Weights of a small encoder-decoder image transcriber.
Data: trained on numbers of one to four digits printed on busy colour backdrops, 147500 training examples, 5.9 epochs.
Rows from block 2 of the image encoder, named by matrix and row number. Rows with one number belong to one neuron. Each number is 128 + 24 x the weight over its row's rms, rounded and kept within 0 to 255. All counts start at 0. Numbers have three digits each. After the name is the row's rms in percent of the matrix's.
# fc1: MLP up (encoder.blocks.2.mlp.fc1.weight, 1024x256), inputs 128-191
# fc2: MLP down (encoder.blocks.2.mlp.fc2.weight, 256x1024, transposed), outputs 128-191
fc1.888 107:135143093114132132116126097074119153134114118166131144110196148130145176071148182109116124111136131126114106124160122075155095114104129083112136099103126145125096155104130131144168156152162152
fc1.889 093:115128137157116121153124119113089144168088125090119154110078153128130195088140117167136168130136074114100155095138125134163125100191148132108124113146105172148128139088155107126121073130127134
fc1.890 114:107112142146168120162100111136152123129116103110121132101127136117123093130169168154133104139111108139121102157143116124123137160078137144099144124140145175123145097133116158110156115153132120
fc1.891 108:096139127139156167161091092145111162155145164089156169135096151106179140102062125112103143126122135122147101153163092104085132115162129149120136150158132141169123100170155140141128137168129116
fc1.892 088:118104126121097105127074084078108141127125148149142125154121103167129129150099164146120148139105135097126139112117106140160132153116119150109143106159169157170114113134132120175160128135139155
fc1.893 092:089146157136090125134139137123114194148151135127159084104112136133161184173120097104109158130122142145133143126144074127129120138144112104175118095134156138149121137135162157097084116103118145
fc1.894 103:107170143136135113063108133171102135140083141175132168154094146181159112156145161180122135139157146158132118089094148085118103156100139166062135121120121088166104160107134151117100161138121113
fc1.895 108:124156166157129126100177094107129146145136121140116111142147156118121100179089112138123169131126142172097158099136096145140143135138137141121144144135157118109097120091128145163077152108128149
fc1.896 105:107156137107093121139136139110133093141203104162151137158149051089081135144115129091141138102151142105127091128192133126164109100135168116152117137097122155096143122165146167135140165125119151
fc1.897 086:150137128149114104096138148151104118145150076094179121124121092143079133166112128098151147109093128160115072162131123129150105121127129123132115197137147124095087140142126124102130109113147157
fc1.898 098:091121132140164133134153152131137090126108125117122128134069163160124162180110153131127109101108165101139105140113152146126172147150161116166164117121140136157122119147122094130126086131105090
fc1.899 097:157169100089117164121142120097131092144174137096128138147124130095129116091144173144103116134085142124115152142091092125117130089149127166149099142142131171134108170150129114101147129112123135
fc1.900 098:112162097087113146121170077129164131151089130132111100121125136131111146134108150119131118107113104126110132143103141067098119133140106082145122147109117073159130133146140106137123162089152115
fc1.901 099:079128113137088160126125159143155136133149120125084109131167112118083162109124160152132118176147112116119137112142099111135112130164137172116138150132143167123124121144162145112155098120108086
fc1.902 098:135078089103119126141121096113110110156117097155104109158143093137102180089137117135131126081142123167101104107151095153100096088125143149119128130118084112120109167132206132118117117122133109
fc1.903 082:159174146146089122128141116129095109130089086114132098127155141136125117120093116163144120102166105141126109121104126133164144177142068140135174120106119089113126105136099169121102087109148143
fc1.904 094:118117120130166161133149095143116103145177136140149099073154137089143142118129092094069132151150149108142118151131125130131131101147111109126134107151129162154158134115126146142136102128104100
fc1.905 094:121126123146124120113149108057123089161067152116135148122086114114129130112121138141110147152161120118151150140117076109079081109113151120113162136161131144168141137141146089147099116160119183
fc1.906 090:116106135119145141146090108134126122118075109107106126145159098098149100131114141086127110136149115121129149095098149080107126116146127103138121158156100101154117129148155122149116159181123107
fc1.907 097:136127188122125121126134108085117159139149127101135121139132163142108149178120144135098140118143101130085146114164120134104121146140141111114120067097124078123142142123129162123123134124130123
fc1.908 096:118130135154122137114134122153155130114129105125113109161133112135125114166161145126112124168145092113137123138130128087109121126098124172157161102087134110159132091136188151136145084111162124
fc1.909 105:131095154159103143080112144137177132104077106131115117148187128125113105151086142046140146087124106151159117129139111108145137146108121157117147134107159170133093158164104118142104111160129158
fc1.910 117:154180105118139119128099141149147137162098173128112159085148087132113172138161116086147174114118137107154120123119121096121114135094108103105110125141131104115103119107127159113126132125144132
fc1.911 099:137141106147100096131114142141141124102122135165110171156127116124109096171118196110116153147136109149156151142125108147107105127129117122164108111141123146115145096096055136105193128133109129
fc1.912 119:063110147119158112119150080113097161143132105166111143129125124142148156118084105107166131123159143112145159135125101146136151134108140100070139127134144173135112135116088161122113141124146147
fc1.913 088:129133109124096125176127148098094156111140183120117121097124137146092108135111146083151127084152142146146170113111139114142117109102142173148169139127140150106122133120112174139136117125126126
fc1.914 114:130106122123103120120146145082164147136133140109126086154115129085150163105103137091097131123084100134120098112091116101158139150135138141130134132143146127162148079125157168128082059162139094
fc1.915 092:159138156116160139075141143127164084132133145064129109114108131130119092173127134137141126146113107114165131182130121109113169135120153095123104134154076096160123159115147139117192159146156143
fc1.916 089:103091135126129078120107123120147142133142134162107135118122132136144106134108082107087127198153125136134121129156109172082112088127126128127105139129125140134106085136133062097159160163133121
fc1.917 087:093132140105152138152159091126127132177132163129107127107122106130117170082106149113130140125166114154111088139124136086145167172092110147084117163147123138135135131114114099177118094117111128
fc1.918 099:106120137116108084068114121112086112122143152117111145120133125140159124139151097074149146144129121116142144125127100085084114107146098199106138135136127119151106188149135130144137117121106126
fc1.919 092:109069104165091085124140106118149121104143110103122162124147128135161125153155118166095138170122121155162130158143118154108092120121141130136128114151125144137110088133139161157145111148113128
fc1.920 095:099103094167127144096116119104116097108149142136142097147131127089117116141123060181136111158158130129105098109147136120143146114127115123101130097144123114138131110128110176110082135171115116
fc1.921 109:129141165133137097101124138093133088180152159061111117111132151157133139106168133138096148113131117120105127171154134103096107145102131153095116163137139146144164088142163156145143091122126103
fc1.922 097:119131124127193079112134107166159107122103203131165110085171138089131125134116104139087105169133126118167110073122152129127126100149132136165091119129139116160079139170133167155144106113102133
fc1.923 100:168156154081111164094156109142153114152150119121116120130134130090140112121114111111104150113111152097105155115174095134126105111118121154112068105127097110162133114173097124127122164137134153
fc1.924 109:104135156106130146165105121111121093125160146170104142116124139124149156140064138149130130159127123113109148150142175108106114150149127120145122156103196119139138124129141099128134133079103175
fc1.925 094:099160086141117120170116127108088117151174113162110150177140165143130111135117151134090117091116155103182174116111157132116100082142146093149107144132132123133162121116107131098118098173153145
fc1.926 124:169129143116085134113137158095132093145129117122143125146132173124131115159145118169119107126065123154106129104117130165132105132138126144093144154112134175093108151150138080120112140119121087
fc1.927 099:162113101130105157164139124112143099126149124130114167073097131141170147133137088120106142132158125147151103120121128118180091150122104115111138162100112132138118134099132136141138122101142159
fc1.928 094:094153113132152172114153119135096112137137141098148079110127123110160108135112104100108103111134093103085094157123151134120184177100136147154133085091171143116121129153150169131134094084118184
fc1.929 091:113125103143117142162105095116112112144147152114142094103171167183104140090108140138136096083139115128164093096090113111184137129106089090164143160119075107218120132151140131161146126112102120
fc1.930 104:121127089105082145163143136127128117135137117152081071094173147122117155107160131126138149125100174094144079105137092131124085106085129115090118089152109117103134138089145127097119091132131119
fc1.931 090:142097170157111103139136123115166129149136119151095159153134134164145142106128118107120148158109141135152139134098120125127144100077128192089136138136120141137162110103120110177128106165135130
fc1.932 089:138155137117102144121143138139116115166110143141083112085125107133127164138124139142136127117145152091140128142148160091111158168081177148178132113122137170114128190112103087102120150107142122
fc1.933 088:130145137150130161156137141146159130132116136106122122137093130146133143154127114125139093097118141105119187103118103157105105138151108142154105112151150120112130120151105108148131154184141121
fc2.888 102:143130130152122147116096142100138134071082111091101121150111101152136128126137101118093138110075167098158149134083117134138189131134108132123149173125136133103134109127106102166103122159092137
fc2.889 095:147116143149112165165122097133111168102125126129181114128091119132139085141119147095081156132119138119122129109098134150129132176105144099155119150119112153122137155122155120113129151128130126
fc2.890 113:145127123174135123120137120103124105148122162130154127160129167112136119126135118139152130100128190101112121133135107131128105181143102083112131151134126101120149167147149128132146146139144138
fc2.891 113:174105111132112118117109121136129153072127134125134101096125090107116163142166128148130102129153105129133130098133111152078097157100130094096131124134105133092076129098129115138156089077124115
fc2.892 087:103127141131160146164117079156139136123101121107126120111139140129161179120152103107143101140131146144134152127142127121149166136109166113129130121107188096080116114155124120157126123126147137
fc2.893 087:109137167137158136129126141148141165149140151131077106116140110132147155100121164151116108135134115140134098132114145116109158129134123146113127141103196111186125124126134121131141171148133111
fc2.894 098:146119128113117117126142172134130140148120118172124141096128106129177148133098085089096163104162089116090144129163155083080133103141151146161130151115112161111133103120092106148125132128111128
fc2.895 106:151153116120125115097107134148111124175135126152144161135170134145175130119135156143104090154153092149129126138134174112099161141142142128131102098103143133167134116167099128144165136128085143
fc2.896 099:092117102104175141153129167125143131136079137102132099155114120135181136112115162123149131136126135130132187130116116142130077122131093138128184134156174143176105153144124130130124125104139116
fc2.897 082:126115094139115131124139122134145133149121151180118119106155164153158090128119110166150106145150138088145103113116098116131120179140153137157108125165141161116139083098113074127145107092102135
fc2.898 096:115160100092127185152105088085147116105115119129172087083158113125137135104105143114172143107121100124118104135163146121144098099119123098106110097145134160119128145105124140148118099078095084
fc2.899 100:121123132145113131105128115149157162136122119166110186088116145130135097171135098129119115150124091147134090139192145095128120138089136112097154123122127105117137129099125150113121129123122142
fc2.900 102:110120152117168139128167123157096158124075123116090101150148128122120137142147167118107100148146165136137159102074136139119143104105141146144095143114123105148139125132154112133129127158124116
fc2.901 096:108156130107109166153160115135127130128153123143132093130137148184129121120098110160102114155155102134163137135087160159123116104106102111155107094093098109116160162114116111116134145098113126
fc2.902 101:083151124116098123133147135114137115163139108121124147105107123098110177123128135145100130108156145098123132144149115135119075172139123114115136147119121141115084121133086111161163100090141141
fc2.903 087:140125141138141127107118081137174106121136140133155105153120134092163137160144130143108107131106111120075138163144128125127140129117129147145099101123157104146158165119171152136118131174154107
fc2.904 094:146124109132096133152112137119138167160095123145129123094125136132102119144099103155117117103130139123115142136121150126123154164102102118094088102168124140112099124107138143145123150108168169
fc2.905 105:144154171154124144143121162145091184143093147149133132152116150092119139132107130094130120149165095125155140116170129115153128085055181092160109128141131139154093125155075122134184135101129109
fc2.906 092:147166138102091115076175129087153135123114168117104107161095142156149114100125143134096154096158115129111118120196118184186134119127111124129126113105136159140117110079137129146134100093102160
fc2.907 104:182127116081179128109159089145102135144132144130134134147144120109143154164102145071143128138140099131143167132070130072139141141191108153134059064153161107133121140130140098154131122165133142
fc2.908 089:081133156097112168140110121149112150100142132129133092123116145124116115110120135112121119103099106148122155102129132154138124122148125077099099108103152145128121174125099134142116144080103131
fc2.909 104:120174135054113114127163091127114171132085123115145119144090123123130153130138152139128119160142111144157127104108115146113197119151128106131160118100118103132111107056119147154125102149095087
fc2.910 102:166111144136132108122178117136113157116127140118161113150111147171151114100124115131151105168142141112162131149118116150155122166184152099118122109154122142112117150152155110137084067120091119
fc2.911 111:115106109117131090114149152104126158113137136094099107134144136092152114127130097109111129136111121155120115115132140099132098114101163078110143128126141097158103211167163114124104138141111120
fc2.912 115:139096152125122086197134125093149160151124094104144111123135136122136097114139143114125124134126134073152125131055122113111115141149126125196142097121095116150099127087148094141145179122113126
fc2.913 087:080145135147135140119169131172127127133086123129149172140137131062133142106090128140163154125117116157146139115132089119171106148128171095173128153105190131094118136154128132146121126141092114
fc2.914 104:099140125108126105145107123167122125131116146136099141203128097114127158137124117163116146089145112134113131091110114108124074093100124122103107150063124141109151142159130131086119173133153148
fc2.915 094:102124117140111114127119128102086138145107127172148130117141081141158143098130141087139085111182115160114128096090126103111150127112118099148142140133134135142114168141081124144144141133151118
fc2.916 091:142148103155112153138117106117131104115146127133116127127132181159123136108129143122105108107115115156125134101148114107174190140095151133141155142159129116105130157118116150103087119069121148
fc2.917 095:145175138091201159125124168141160127161123145101125123128172138132121128149097127146162122164096132101119116147158154145137086124137142114154098119138115134112126172157096127106125109111176111
fc2.918 088:107079099153152149138122133147156138118150171166127128120159127118145142071105125153144096143141109100151095115133139146147097116175078084088070132133118132075130129109151139138093118122160165
fc2.919 095:128117142109195162124111085189144091134141130153142156109131123120129130144127120107162113094111143115130179101147119168148118172110094123088153105163136147114146105099135115097106138116141138
fc2.920 091:122119153148127133145118128154105115074136192106132138097139091084155134080105106125104121130106100169066147120127123130165096164125121105137159070139152140130120101115103111082115115147124128
fc2.921 095:141108116159175150089146160154135135124104118168143162170125111120109122131128122115185129133114150134087094171111125105114139155172117120170157168137179131114110131130132097094145058121120116
fc2.922 100:138105158188067170135114118086138133159083081140077152101137133145084138145108108146147126106133156123091147154165140131134139095141109145121111132133150109116174117119128145117137156158203128
fc2.923 095:085123121136121091092141123116144138089141132152150100100095122123125145124114142108149136113155122120139085167141112069129108161127123131159133130090116105113102090114124141137082100096086120
fc2.924 106:094124148164121146106124128148143096109106112154142141180124094106129107092140179123134096118139078139116117127092166113096137136122115146159157122152159175116161112139129086097160152137092135
fc2.925 104:092116162142130158095109112110129089135131102177111173074105093113126140102095092112141162118137107122155130098154082100125120141109162133102078161117141084141148128149136139131092145134067138
fc2.926 132:152145147082167119102120132160097127117166176148156126122172159129139164102123141150073161138115165135130148152135130114155170118175152136121050106139104081157127129135112113147138119093112131
fc2.927 102:101167106153145143101115149129120156140160098098086065174125173128106136107130129124113100097165116124105157168104101103096155093142144161118114132128157144129141120138105146139155151123144181
fc2.928 096:154142163145114103138123140106155143098103149122116139151123102136085129092123124100189133144095138152126101152126090131130125071147071114105100113080117164120152125161160129110146136147148083
fc2.929 093:121122116148090095134122134131154125186096102092103161133125100131152100144135075079128131133135093142140128136137175130101133031129133146148106096157117126133094148115084126109107136105096121
fc2.930 107:125140152188159130158108102077126090100155098152145130151098140149135090126121144124124138182168122132136171140165157156144122135094138141163115154108121147154147130145150129158146096119133101
fc2.931 091:121111160142141171134129138131137148116160117108143084094130143164131152108125128122152121173125123151141086119142150118145125117134152116121121114169131133125101134106119094144167126153128112
fc2.932 085:122144109144110098152150094118155145122128112135137121115131083122174131121096073120137076138114132134125117111125163145112129091136168118137122150113070089144140114157137142108132101125146128
fc2.933 085:174151137106146089155111092136109146090122073111091136148117113116165164143131122131164129152180172122143096155100155162139124091144133126155105144149138146127126165126134132121130153100137109